From a checkpoint of a small encoder-decoder audio transcriber: decoder width 256, batches of 128.
Rows from block 7 of the audio encoder of a small encoder-decoder audio transcriber, named by matrix and row number. Rows with one number belong to one channel. Each number is 128 + 24 x the weight over its row's rms, rounded and kept within 0 to 255. All counts start at 0. Numbers have three digits each.
Before each channel's rows are labels from the 100 clips, of 14976, where the channel reaches its largest size: "responds to" is what is common among them. Only what is clearly more common there than usual is listed. The data: babble in 24 made-up languages, each with its own sounds, syllables and stress or tones, from a formant synthesiser.
# filt: filter width-3 conv, dilation 4 (encoder.blocks.7.filt.weight, 128x128x3, standardized in use, each kernel summed), inputs 0-127
# gate: gate width-3 conv, dilation 4 (encoder.blocks.7.gate.weight, 128x128x3, standardized in use, each kernel summed), inputs 0-127
# out: residual pointwise conv (encoder.blocks.7.out.weight, 128x128x1, standardized in use, transposed), outputs 0-127

responds to: /i/
filt.59:125123123130125139167117142120111122128092159098142133106116107148132139116140149100127172117143118189103160141138173123123152168139124135185136111110145140117127133122141149106120155120150105108137104082116130105143079102177135146124153134119153134115134115163082085092120115105121110149136207119087133137151116131122118154204115118080124109132090145132153105112118107138086094123133
gate.59:082099130124104097163141152091137115139141103116082136129095111118105121133139096123126126140100131110138173142105138131107096114156149130105108112083110115108153139085157114099099123156111135173154124179115115157135113161166130110122101121149124146171109124164198220152139149108125169168104097126141115126139121140149118118119148119153124144133167133122127104136120109112125097141124
out.59:108105160102102075138157095101116118137124129144130119123108176091148146152112085110104140106118134107096122125139124159212078117138131103146124127149121115094138136121138113157140106122118142134128121172129119140110122145110115149138094125130172080106125139131138106145171150136129127106126111152126113180142099081114124131145105117136122101132119146132139071151208170125161145118098

responds to: /t/
filt.119:115134135141146129157098131150149164098106141133158148151136160128133092146158154126159126164144116164157177163150160125102133158154119125129129131129145147122131121163113126120142151120102157112133061099149117097131098123088158105109134119126096146057138125099075044139090125104134090113132144120091165121148114114138133150142133092098130129154114115142120130120126138165098104137106
gate.119:135161127114120158176072122134113105094118087121104130131127138136123111136116146184200157138152147155103176146099154115136163145173116136120122121134140144137102124118101076129111129122099112144136102111115145135109111077143176121091149128114139183126100108102083137128088116122151130157135119091154133143134109114131119130148122107121152119128183101112136111153149136114171078128139
out.119:142127099091136147080061132102112112170133090119184106103061109125145108092115125105118112152140115114147159115153104110086186125095139090134145117118131129126116078087125150097116128104120117135123126153117157144111120132118173147142108157114180126146125099125152088134145132121159144110153102127133107098096146124121121142174121144125142116135115167114103110096143125105170125116147

responds to: /a/
filt.125:135154146069080117133067122124109090131095112144096110152122150134087137133116190091127106096107113135093130173117124138150112143088124121133147143138104144134147174168170139132120120117140148099125115140172128120111126141129111137096095122115177105165119108133149157154149134105130134138063158132147101123147178145114092112135122159122114117147101142118146141147141132110187115142134
gate.125:132116124128133080107125092088084101130109066140101098138089116090148080121121110124083135136117110106171148094116136112121135119150147110108157112140134123105111143130112138133097138140110175150113144131126141172115110154130146102168152145102143146130141126157166088105156143101129125111137126138099145129124161177151087130121128129141180135137153112138123103148132179174190156144150
out.125:113112141069152150126126139117134140145145116140117120120126083107126106140118070150115157129138185094141128107114132150101139124116135147123097121172090073092097133075142181122160105124115128119125137107106173137108124138134125108137142143086119120126158117107115123097118068115144126096102104104125107139157102146173113128115137079132091141136130141167117109099116096143148138072091

responds to: /i/; prosody: stress on last syllables; /ɑ̃/; /s/
filt.38:145127148130162079114149145173158172156136114136145154145133151159147119139112136136108150099139120143159166092129125085134130135145166094134108113122130116133086096122133073156126133159162122125123092176148144086147134129176141139098134148140117121075126103136063159107111098158133131112137150119115109108086119115110148124107117109120173162102090092097137107127125123135100159116156
gate.38:125114126067112125118153176111117127128121143119102124101165100142130143128151092138096131089112104143165118189132115149167133105139103116133154104119108171126140148145121151102095102130133141185128156152166120121170142111138110149129143121137104147092142130144135136118133114127122138168150143085089101156149123114098070123149111123136135148078149156107103174162118077126153092129102
out.38:132130145168141105139126115125145109105129115150142140101175143117137108106132157132119150154144111153101108165170179135135133126113027162097155099108171116094191159155142138166131130116161109142115124094139131152130153124117120150132133124110108146185127131129115133128129170104116109147121132129126118137139098158159096135133146099162117121147132138130096170157130163111148108074129

responds to: /aʊ/
filt.47:092141157120099078126125111121123148159147037124063117133116150112066117155096144083145153175102091122114098119133158137119124129132119151127155145140125143145144138132079144100117145116116153149109119134150137118118139150143149158097157110111152148138125117117140174152138161116137175121107172099154135151152144138113111129114100124091145100178145103133129130097141134125150094115126
gate.47:115146103074134092149108129145128146108069107129098135098125109133079111141101127172193127146119104118111113111137134122153101125143106134118120117114122121146135095120100152109119142093144131173105146152064128110136096131117131119128133143174153137161165183127173157172155133131119098099130084116139114132169129142126138108139163131117107112114125168143140101178116154149144164134104
out.47:143108117101139120132132157137136106115037074136111127081113126133141128125133108158132141140144083155120170135188150119141089131164113101159125109125101094127104103094098127126131130123103131151142146143126125119148144128158174111093111167182125125136134141123098094117167104154132103131136118129078089082113124126133118138149142170133113138113100138100117187167113139133137112126143

responds to: reverberation; /ǃ/
filt.50:170111130099162123139140086104146165139132125117100129126130150101143139094092122134145103145111137124177112102092138083127147144145117125141180154154149154099155179145101120132168125152164117098136081115072139125138125108129161112102123119150136142126129142106154118101111126136124117099179083145118095120043105131102144152134108140123170138112145138152116111119123134114139181132128
gate.50:145141150140126123139118088116150160089123104133132127146123137121121118120131141122149084115093162084095152118114130133162162113136168102083158134114130144107102158115125142163175151098132087102110122167150150126150129128168130127118144098139143149113153081165108116074117132125115115104156109081190115176133144133124139128079105113119112105098141117130167133156140136128072162143158
out.50:126108111139118127087120102134127131122142129134144117132176092135111120125131167124161099130132128116084134085114123084121138170139094127161139100213141130202123136128124124137058119090157115108115111108118100111104159111131162121098113115142109145141132142138137088118159102100126144140134140090135152152097124138142129131119113149117103117073129119052121122154156117125099126110135

responds to: pink noise; white noise
filt.64:141135129112146087129110146100127145133182146148136140153153096147148128119148159135168109064136095113170166115118125121056106106120129113107120102090102098111118132092124127147123102141133131099136128168120109143110109125162127165163114126138115109146120122148122147121145109102152170142165149099132099083182105139134139115133156110071147147153119155150108139119089102131152184130129
gate.64:128128149114153071126129109191149142140094155141157126122161146098146123123108148100095119112104121116100122159115152117141112126152131099109105119157106106140127133170116140111127149091059090141127159115170114100117136107188159143091112091144142115137125120143100073127128138128124120130114131180169193138132127131087148108114123146122174112137125124130139152100126131155137111110173
out.64:147135164126154121145149180164124124184139127140107158164121124163108151138153134167120169120129135105109115176125102114170167186079123145115146138154132125118126142201100130167141175126111116093136114145122126138090094106122110093098119153134154136117136117113090136143152130162126100123092141156122140103084108105125098135114114114088101115165125143096141124147146155122138119112126

responds to: /æ/; /aʊ/; white noise
filt.16:087112109135191174119154117119150126094125158130103114115124119126103119109153103134113152115118144094124163127141157189150118123141167109133073130129148154174125141115144118095124154153123128113088153042116129125137139129085122137154114156144121139120147120135120088114113126133133096158163122106123135152145115099115165094151149161130115127118133132143094115060120103171120163125143
gate.16:081117092096135120124138143103113120150092119151114163098088111100097135151152139089135120081110119121106122130120101089114155120144151145137078155143102130137102167106118148145122132106075141133109133141094155128144128165160110159135150137199146148175107147165133129128164124130136154126098140089117148138145134103143137119182150134090118149121116067159137125120115174127120120138157
out.16:168152120125042177165131130140132116121123103155130118146117111125104182162104128175124079147111104108097142126111107191112120142104147164123104134124170118134124142113101122147141123104160128175132132117141165131104179176132156147125152145174123112099114113156129115152167108126123132156119126129137125120140152111111147131125147121157144121135113190106090156147162128116137116114121

responds to: /ə/; prosody: stress on last syllables; /x/; /f/
filt.31:116120138133094102068147127134130133115132151142167146125164148130101121146125163144176094107124136117116070125171096122146095108066099126137122124142115083143115119160170120144167119130153174156102159062114150154122100154099160134120127085089144122145127117124151162138110147136118145140129152106140124130154094140128153138171129138121141113160133128141131089077149101102121124118103
gate.31:126090101139131174132063151119104122135109119145131119140145188090109125119107125165083128115139126164113135121085136131115135116176114107110136120115124110093128117102141132156132138147092120139141132183094125157115130144129130119122152143138097156095127128116133167180168163143120175107123118096146143144129134172177167083083104111108145132124135113087104145097121157127138166107107
out.31:124138133129079148189130132152106142143122097119161129178116120130134132121062098151115073160131148156148112115143156170130133130148121064129116156133114111134158168137157098120086128125076143144152096110139108133148128087142112150126141128193102167150112134148134136127115127107137093119109137145118122133149134155130124108092142084112145151143135117115120176163132106161153105099104

responds to: /ç/; /ɔɪ/; /y/; /i/
filt.88:091118144122143132120148077080143098144203144148178108131121126116117143115109125118110157135159146152155089147163115153142071146161116132134120167134129135117119131156131137156117134109126165151116099141129118132115114095165095139128131169110115139098164105158067105111134113124134122087138131153080145092141120102168100154123153161087122126122103080143119149101114131121116157151126
gate.88:097123111137149155187124140154104128104158102134162139112131113125133074140116145163105122093109130203125125124124088147111215106145127159131142133114129096129140100111136139173096123142126124131119124170150101149121137088126129135148101121138071092107145168131134092122117117106112112077134127122109164101120120160107118133120147162095143131175139101094131159132117146142141125140135
out.88:161146116122133079123124199123119141143105095114093163132136077122197141108139128141126108134155148152153077156085124090090176129167179154142165138143090151143150165142134101151118184171130141114101142096143136123130102124117140095168157131129143131122126107109110145123098143134133101150124159143140109138141165132143130108146129143152097132145127142096115133126103132147102130124107

responds to: reverberation; /oʊ/
filt.51:123081133143112153155123155139103135150163103115124085145137138116153138091090159123125136144138116064118080151154117142094158165127162131147096114126135132141108075111134134111203131075160119088138139112150091130144096120122127151133115114110175120177138115120119143125154125144117119131126168147129152132096064137135144124147110116102128149118117176130124105142131109152096170138110
gate.51:109112080122113114121127160145122130154143118111157075140097139145101111119104148110092114133125112137115092085144111182114134083132116126146163120121132106099125123144109144165132114076124064122118144093154162132131160136136158159109172142136081167156152166164123168111133127138123157142143107075129148165085130110123127134133141139118149127122147158105093159131133130186122103115140
out.51:100139105159110141115145128120110139124130148150125110129129125135122118120108131134121123122135120134136136124142111160126131103116093182155143135051122112079147140135162122132037170122106146145113144134109112126114137126127155113105128131136128143134119126127126134152145146122123127137138104160135119129121139104120125132106156150136138075162134150110162125117093195127141114000153

responds to: /tʃ/
filt.14:173104096090106168114099116120116094075093146146109139122142101131121112091130127140181162124111093088119096121091139123074136101180133120140137111150148128132153142171147099133106117143145145119137131116152117100100143105139101129127166134153151131191102110155162112146146093109130150129151121129169120126105140117142094149111135132163127152144166101143091156166108103103166142130136
gate.14:156116150151147077122173161101118113136154093137105160160132085149099131159135111179099122088109140190114054118097135141156113105108134131127160132125110104111151133114098149079142153129163135150170132164105135131123108160101131117144120150121125097077131171108122140133146111122098115133104141123105123139112097140127144096129151143136147118108125178128157163142135127096103149119102
out.14:102150103125169137107094126107127182135170132148108065128120136104108130094078152166143134164140128123151146126130158160134139115096142131102120135089099125127108098142130127139123106088134141094137119142111137136151133146138120131091137098148150087022133149129119149137130120120142148137152126149134127140074132128124192099143069150141135123092143110126143107121105115144139149136138

responds to: prosody: stress on last syllables; /u/
filt.72:149125172151118120188160116175123152146107165122147136125137166153137139104101117157146127180101129116130142096155114147174101115168118163136137132125153141163124110145104142150109108111152108129121108093171121094121125091138150125105124140116102134093149123119110071130091123109112087104149112145125170148073104126105141179065124162140119126125116124135126125107111125132096105139092
gate.72:145143159121103135153148111098139185141113136109143126140140133131136135103122125151142145201154140114164072153142113087109133104127086121135187122119157136136099145168110140115151133120142095070126164115103116098145118070121144130100142097125135105120122122136141103106120126173102108092133144106133179167113127125105155078110103092166146098121128130116118170109126132153145139145132
out.72:119097069169096110107114145101150142124131140107100119078129092124128070143139125091119107143132138060137124100183151129116139129159163069130130124113141133151112119122141140097086103125126133150118125134148148148133147153151135116124120136153162144143149178168171099128119104156141095132141125156093130125125134164104102128127121164123170163100147129104158106132133093082118124129098

responds to: reverberation
filt.100:135133146124125110123094106124116138120133168143125126092099175127133149126079165121121129172107123129110115102126083130108082128155083137113110127106140120105142140153120162109112121143137109126121144095136144122123139130124162142111116087118086145118132133119128072123120113143119113141120106240157220095157150126097107127137130154140140120116126133138135165122146166150122148140150
gate.100:155123122126115106149126161077126141144099077137147100134112191146046113131126096134137162121126097125124129157177141157124124109151116123129158146131121166134142119111130143130114149133134145123145156116149137125147115118106124155123128127138144161067152106138063111130153124137106114128103090086151142162140092139140081075151168132116126161096143138146125146152114127133086083145133
out.100:150100111158111119110121147135113172122119135113122114107115252134100115115119128123124128079134115152139106133115077125109134117127115120137137147133122157119128137186147121076107126148129118116136125132131143130136139104194119113163144138132126148117126123127076082131108131122138116136108137164226126090120121116146120128132132123103143097125118138150104094149152150106127113139133

responds to: /ç/; reverberation; /ɔɪ/; /y/
filt.91:128103114126123194146088138103149118139122133139141107138114166124097151134122102110132105103174156103135146164087113129116111146118139115133134078094127172132116162154145178134137124110125109142139141062088142111130105116124117154138144182158099138040132164161103093115114117138126113133145118103125136145127165075161110135151137109148145122096112138162112132121141147135154129121122
gate.91:130080117166129132152124122134157131152147128132125153114117101163127118079106157152120149127151089178093125079127115172112145098129157096135145107155156119099116087138114136115184153126114074148124133152149133127112107118178147117145123121085094113102172145156119100102151140120113157130150154094120142167139126143138133168100155128132123137120165106113083113122119100121091147143075
out.91:135101132118154136173134161119150110129129105170107148132127104091130129142165129117130122138095161188107125111186165140081183144135130063078154126128134158071134120100158099130128177112119139148138116110124112119113114113146165148164134131127143169136111108106093136149150098146157138123118152135128121140141050144122116125130159135123158160134123121109136106139122117137096137157126

responds to: /p/
filt.52:137087116105097137120148104149110178120108153126111151136129139105113080152109137096119152163134142146100103094134143106124139165153112146123137088152156118125128159173110157150139130119109075169124094174156134121126135106129137147122145098078086131072122121156151131113130125151117111124098107140189158162121125158121114139113116107156127111134129112105139146104153159166055148135127
gate.52:105085139148147102122122094178118108139113138126114130120090146128123112094110147141123123131054135161133129142134094110131133176150111121126139104113129121164143116149107124127135142152116102148128122095104141143142122080104125136117120102109089099148099137151125083121107128151092130085136112173183213131166178154102166104105141135146132138148176126144139152127159150131107131137123
out.52:108100100117119079045093099112116099086110146114129097108114124139136102113091148090090091115100173118106115099116126120113116071147117072082139110114087110115139114101139110109117130115124080123098121125125119120144099089130134127111109118126130132119116128131153107083102096101106121116179081142158164125114112129102111099120123128131097122126135129094134124128102155170119122140119

responds to: /p/
filt.94:148099138123151063101158132092164133094124101128141113118131122112136091150103117105121103118098084065098127101107090155144141113142145114153090151134142147146201091129134126158136133138138126129123126198130104181126193145136123131103148131139126122102116161127162167134123132131122158146121122136137153137114117137134123148076150125132154137119155120102102115082120119154121145151102
gate.94:106133123084131073099104078102129122141151144115146144115098160140136059136156107119170138151146123136159102143147160126146110134140133114095143089153121134147117186117138143141120088138101085153109158161094164122149074123140137133123115144112127116156119122179142133123167124155123120097137105073103101141138161131107093115131133153162113114121129165106164157133148124145142129120090
out.94:139162150137134127121112128100112118133142136142116147146134132108113131124160095149122147119137140099148126085179149088158138124092222140134132100207173131134042158101122115152150138150142099107121120097126124118140126147123114106155129127119117143141123125104111088138142104092127141111132113080117166110061139108133128118116109154098110152106126129148112136119137163124155117132129

responds to: /y/; /ç/; /ɔɪ/; /v/
filt.77:139165114161116160135106115136132157097131100127148139174179138118121141120128164117057134158105094142132127145175129135120158129135131123108169124105108081116097131112123143094127122143112105150131176127124120117138107130159112126145124138094139115163121100136148170175150172175122119097111138123126105125140095129113105103140092103157145098198124069089126129128132087129103141124113
gate.77:124129103134097102138091115087123112109091127115109134144145113108086111125118176111142155128120107111152100134089119119090166117099129120124177136092120104131096143125123127130146124114109138155137129136127139155111138172155129152164175117086142132164102134134161230119142115154148189120128113097122137169165109136115116089131093115114133122151165113139126108167124140137103131130155
out.77:144108141086071118164119186140152149144129133077131138183135129148142140137117142152098127148122123129122126130194134060111123128118131147120148162131105109130085121121104148102118145121159113122169130143147130089143156123129120117110157130090134126122129126138152105118102126123124157144119103150144148156129141150120132107098178132111129145162165160104107160135142137135139218103166

responds to: prosody: stress on first syllables
filt.49:108135130094113132104110110130108133145135132106054124110132084126105129129086110103114124134078141089119105100147108113134110151131143148134134114152157175157128114110089161136092125126108120130142139119144126124138152180129132155129139128124137148205119122128190178152198132151138174105124113103188147090094143105116137140123120107109129146117143150149146101131141127146100129109118
gate.49:129117098134090123154128150118105093109175113119138117157113119140092184104075136106125128162168148120145092101129084163126095124109085089135146148122119148101106104133091151166154147124143098135139127125168140146160138127146144118147110121096156135143157126094143137125112173157103114160175137147108074117147146147133085132128142118121116129100137136157158161099131123108091108176108
out.49:158114133117100141129134132120176128136154125167136119157130122134136139142149146124126096154117146142123117131153120115100131140080150136167139168139140145147114140115146133105144133084125158121095073112119132107090109117091162127112161092076119080114084075084146150114125128129113133115126142173162152154150129142160109145119102063102110147113129078115160104070157132117154112129116

responds to: prosody: no stress; /ɪ/; /ð/
filt.66:099135109090142106123112102105121106137153068141085132116117074105071169115087126127123122080094089140131103173111099135133112153121130136145129109133133124126116140084117120113117148117110145176158097155136113122112143173188130138160163128153150148154126144156191169144154131109117165142110143160173125134130124096154148102115147111097124145125102126140140124152118140125123119132157
gate.66:093120094121127147133108117093144097127100095110155101147141119112112110125123135133110128099117156167130220153134145084081162154148122120132174112103139120081140122111078132135117133096132129128120095167140118163113126168109147147117156142107139155157134120154118159109128125129172172156124148080165142143176128128152101127149107111088106107133161125107103119128136121159122104105137
out.66:164062143143116153129128123146121129131094112149137111114156113137141089134144088090151154120108104108151131067144084139151123169114129120165111124110103124119147090127119141140113106134126121127130161129085092147106140097124122140075120150148110143201159113125119117091143099149117067155094094139110093112146105125125096141156125132133146105119161153127123129101105140122104146108071

responds to: /ə/
filt.114:157103116103100145123087123107143111128131144127089108159063148105137089137113107103159116165094106119124144123124129109107191095108159154110165147126120145103120131150134129141090083125158101120111154142175140109129096125144136128170122088107143134168137139160135157152126116131119207124113124136124106145144132118109111081164138115125108146127135102100173105120134159135180141136145
gate.114:122122119127138100147133120121108102127114108142056142144143081141122141153107102128141129112082129109086125144154093103149147131117124171123113093087128132133113136072133146141105149137141102094131146130100128126128149211154113108173133127136158129160143155114205206137156144104126147126123123111140158110109135126120133125093144091111144119112125141141131146104120167138146147112101
out.114:149127135149116138117113114103160102106115127108106119140183142090128126139138126148105140107146154153141040172121131155118049143118133125116117093170118148114099129140174140123137159112107167110158118046147099133163151151139120116130146140121096105113141133122152118121146108157104122146143154114137152131157074123139153136098146137124111150106142101148102138155084121138105137122121

responds to: /aʊ/; /u/
filt.106:174118148093115136166113152091138147150138127154124134129131116143096160143136076123127104103104123123111151111104092122133135102106140115136120116106129127095112133081133142103147148094150123146134138134100149116132148155155116111147122161126168137183147151133169235132105152117104143165099105125190137123108119092095101114143146089149113143123088149128122117146114121093105137139111
gate.106:113110107140083097123100094123135116139119125104098119148138134130111131140094150152171094154089122111124092087090149184129108127124141120127183141089173097147133129118097154105120152131167114135116124154118106116127137130107121096125124100146145083124150112139110105146149136106150097126148098142122153168107127165131108152152150128133134152125139245109145139154120120140134141133143
out.106:089126094175138161110143125109151110155146129177120129124086145113166117123162131134077120125111142149114172148148125100120159119155118138130071116111143113157125139159135116147134150080113114128126136066130117103164139085128081142110163149144144143132179132129158153084049147127127118145123121138105125102133121059087138128134109127110107134164148131129130132111133128140136111136119

responds to: reverberation
filt.116:153136133158149154139124130156167131109112148148127127127143160099157109134117087166148114152141164142122102128150085147143137153152138146134116112092158098122135135178129142107102090127145151110140141093111099098123149098092126125095141132145075083070128148160127049125115085124148112112122118170153149139131141140108120207111124124145093152126092130119119139141119135120101143126115
gate.116:157116111118118137158123090123149141154143080137102123146141124125090153092061096156120123102125148136113095126136073161136073119110115133112156118086158159145115123099115118160166125125137109148131094126144140113127133140175129169119112146127116118114155118117128186124152101139102145101132175139166200163144089139138147100118146131143126147124104126133114146120140110115076133164114
out.116:107107082133117145105129108175109116088134093112137096107113086143133120164123111118134121144104095109143138138104177088085179080129120139098124124110138110135117137070147106091144147150152135152138096167152132137113145146109143153133146149140141159138097130151127098137146126134134133164181137179089130144147099134137151114172089138151146109101130116072086117129136111148163129146137

responds to: /u/
filt.65:150170158096137104127126129096098131155135161108114130130134082100131123127078167145135131097116095117162073110163141131116095188161073145141156131116175140093128117113110125191134096132153104104109132128119141124132143117122175136101141112091138110139118097134161142123181129103130135139138167143128129150111122160160156110121118139092121156116124149090089120107133142171119105114137
gate.65:120120084131089115120156168125100147106127135126155124164127148116133143121158141192097152167149123097147126133053150165123121106148171139097104137109085126153140113133129108107108121149104092163133165155157113139134151121114126113144107136158144177114142152146122163174119122125095174104112072142101117105119112133128072108106144134175135100124133123114122123144103128114099140119105
out.65:085106089169121126134128120085122136138100108135165156129130109142109150115176147107125108123129127120064105144065154112173134127112152102099092166117120134167148136118134135101088116119116084129111144160142127138113116142137105116164153131131139152146151144102118088166142096131136072145119144163136175108127109131125095134143089130118140130166145088129155135152092110105132127183142

responds to: /ə/; /ɲ/; /ʎ/; /ŋ/
filt.55:130114146136138124118135135108146174121177132116101130139111121125106123151122106147133163147118114161166109176149118164165127167083059135156138123137113122087107149133124114070122153116165120140111138133163108134135149109158152121103166128096154140112138097157123105131147098106114137151108114166168125138166063144075094142147112104135087118109099156104138141121126122135112113124083
gate.55:119120102074143114166122189172133132107126107115107151123133190140118111122116117106148177130106139121103138167134128171135114091114133147120131132124137102145144120093108103139137112148104159102152137197158123151138132094143089113135111086114118135082136130135121108143100140154111099108095115137108130129172164168141133114092122162131083146135087120131130183137124105121127124178113
out.55:136127134120112147210116140128150117132114120064165126129135129116166127124150144126136138093162145087108140192158142159129105136133163141115119129067132134167157109191148146144119138160143110162136108153168111160120139074128142132136131128102122121143107169122137114096134112121130130110139121126112133146099112135126131103127168133068140104057149135120141139094133128129152117145145

responds to: /x/; /ɑ/
filt.83:127187136139137100081110086117120138116070145110146121083165168074115109130131141120142110088143143123118110140121127137133159109125124096127154145133162122106083103103085173156130136097120124165118108137129117122125139152098166115097141123164128097124129151202177151124099154113118159133099140127162195160136115115130121119134132108144123127103120144106141099108140148138135117140156
gate.83:104111095131089091145111144159093114132153103118107119119089135133089136102092125086138121118099106147110129137098154117128108139112104093113119114125116134099126109092126142133168112112111115173174135158167142143159115183181131115154144135130139138191171134171170208137132128141130154127142095093092103145146110149138145103112140146125122141142093117125115110127142155101147141134129
out.83:150116153144143106156218159114166098138124154158120166126150088084134153157139089156137155176144120113114103110143117123178100153130183139142055133118151140137140135119153145133125119156146153085130146161097096138132148074119122129114117117111098141120096125110133134113128111139108150135137127118086119171127136155102133101123112115175121116117119132126100141127109130166125135104134

responds to: /ç/; /y/; /ɔɪ/; /i/
filt.0:116108115133125113122136131158161198109120213101213137137096157107161100115154142126109125159183139116172092117122152126151130138139148124129088146152116108110165107166153160130125122132113119122096132102108134139147092094103118136127106106126129138081117128109089079101124102131116136124154121128123123106113145136097142132102124155124108093156174113158137133129112136140131123131110
gate.0:157109110157122102179131116133118126127154100139161127121169134131120165077129107171128152113113100171119105169180124120130079169159090092118073125091125107141149101133099138111152176113155125133168136136097132138152142083112146137149127166118117152105135143139131136125118137152128083149120087075105108115142090126159123146115148144147129142107156108134101132157114118122086144123105
out.0:126128130148116129127134139171098123095150111137139147122168122180144131090128132095134115159105104122176096062124137129124081107153113200125073135147167124112108175104094152120152103128132126112119129132135117122105135115115125101135110120119139095129111134124126124148112091174128117148116125092146115093125162084133160166089113105173161156125104095113170157122102107144106115132135

responds to: /t˭/; /ɑ̃/
filt.109:148089086155132134174122083171152112175133090156149152128103153136115122078121149101147106117112146186126129113126108138151161110127142127139161139148147151145121134164157111095132144115123115178096136162150097111114123127148078111147116112129146097135122116124113114104137084138152135077115126077162110116130141129120154138101107122134073132131125097137123191153116139108126149150092
gate.109:128151116106086108101141138110104132124104089093126142120112106126132142114116140157131140107132115126131078150125170164150145181110125183161113065093125112082175095082106133089137120124136152133107145138122101164166130132113163150142124123147114157147141150111113155164137151124137116139107181081159128109141131146132120108122134145108157134140142154072167125105125098153098100134144
out.109:132117115084126119116134094197105156112117124124098108127125153131115134109118150135127123141084128095139125141106075095074107131155101123114133119070105135169131154121119141148128114149135092137125133143096110095126108120126128119135138124123063091143137141104146139108131136126133123133131170076081143142175151105167121192153159144159117134097140157134140150115121145081133115179119

responds to: prosody: stress on first syllables; /aʊ/; /u/; /oʊ/
filt.37:128115099195095139097104133140142110132221189117145105125149116143147142158115120069113086122171145142126123121104125106109167125096115137167116154139116150114131121153154126126146138125115157104142093103137107116107094134121134124094140129120122128072139102115135124126136129091108086132154073133164133105128140120126105164109142151151172115124144143115136135117163119134125181133116
gate.37:118163079134120107103140132129122147085096141104117137097116122100091118112096142121147129135088100141115103118124161133136109110115103131096170113150127172113165111092097154087142138150120132116116108131109150137129146136152117147125119125158184118161118119129142188175145163145136112111133123073215119153115145152170157102132120094129135132117177124120123105162139099115155122121126
out.37:107094183152103152109116080155076074140181118131141143079110122128138088137113097072148122122126128098116135102155131101146136145182120109131127109144102097116142135120143119117116106143141146161139169126134147140199106166134153140144152142089117128112152153141166095178118125133130123168129137125102130107096150155113132139116150136137155120112102112097103129140116120135094135129090

responds to: prosody: stress on first syllables
filt.84:155144096153124129145129096168148110135125179133116122139133119148145100137159110124128147159126122066136188125134116082143128098151143126121131130111094123156136164135155131104134118131124130125142096133149122158135129107098110102159126145090133136089115169080078088093085131085140149117131131182117140085114152142139128125098121159140113095128130081184152150139121107103126172140151
gate.84:136099097115159168124122158113112144054143090124111123090104103112090150132110130107172163089087111098135134145147075140099138120165132140139133110155127096125145151093127092084124127103118163141154122123089160163132105151136123114148170117158137151143119099111133171139121130116131111165149105138148153109132122123165135114171119162130124098113150100183133146155138129098154139140110
out.84:158138128131127136129151169100145142111149102133165135126114102174079131121166149123166137166118145117154108129148138139121153198127185142134139196160151117123141121117114117127117135170133125127105117113099123092126134143140129120146100114099093138147117092110111131114127108145121105145119141180158167141108134107159132074120147169124119117140140185104150148145098111123077096124086

responds to: /x/
filt.21:151137147134141100145133154145156130131113146137135139155173131138134113149117167130113160090096113138141107113120115126127131100164136143114144161187107134137137096100157158120118107098107128082111130088114131119147148123127171144109148117104160178111128135109094124121124175116128119138116179087179100148137136116100156104101122108060112116128171087131120058097130113143142118115158
gate.21:096089099121138109138046099148100127118140131140137127116153101122112095113125137128108119103124126170120167119140117065160140130136129124089113169153100135136098127135128081096152177108096125097120155171169132156132107096136099124153124122116131085132148117147122151134143160162135131120150097108115119102151161140132112133157128153150156114152126107128170135196125105127147137130175
out.21:084161164126126119103140111156134117153132164105108121147113079105193142099139100156109127149164150128119153126090134151155163122127153100125140094155146128120138107141112076098180147118126088119120164161163120163117155131119120123175100152145134136128136110176116139163123133145131108117179120166085107106118113140097088149122157133116101094152109125121166116160120110132161138132126

responds to: /y/; /ɔɪ/
filt.1:088140097148142087122093136110077173133115146109105122122132127097112140144190097110130121170125099136113143101157153081118136125118154174144132130110104088086141145136179120110154141170099126131131156100094156126119123121146144130176167148109154137126118150130130155143152109139100082140109098122108117119149104110156149124118128157130149128172114133115097066093139136136144162118157
gate.1:093137144097118176154135149107133119068182167122168125132181157116112120121109133123110135116139116080170143138164135108124173051140144154155116117126124165109157112131129118119102106148096153136130126132142135142133115128114160107154113116093109157103138125115128122132092153130138096140097089137078142131118138111148126148143150171137074105124159108175125113156110129106120098141103
out.1:149098141102103126122120132117179084157144139195126131124118122139158133129124151148129128108155139132153134164095118177142122115147080067155116158178164175196159119137086108144112135115131112119141136121102077134141136129118145084127107133175120112120123144135163149135110148121128146126132131111131128137135133116111126105140111139118190138092148127161141111101160116175114109160115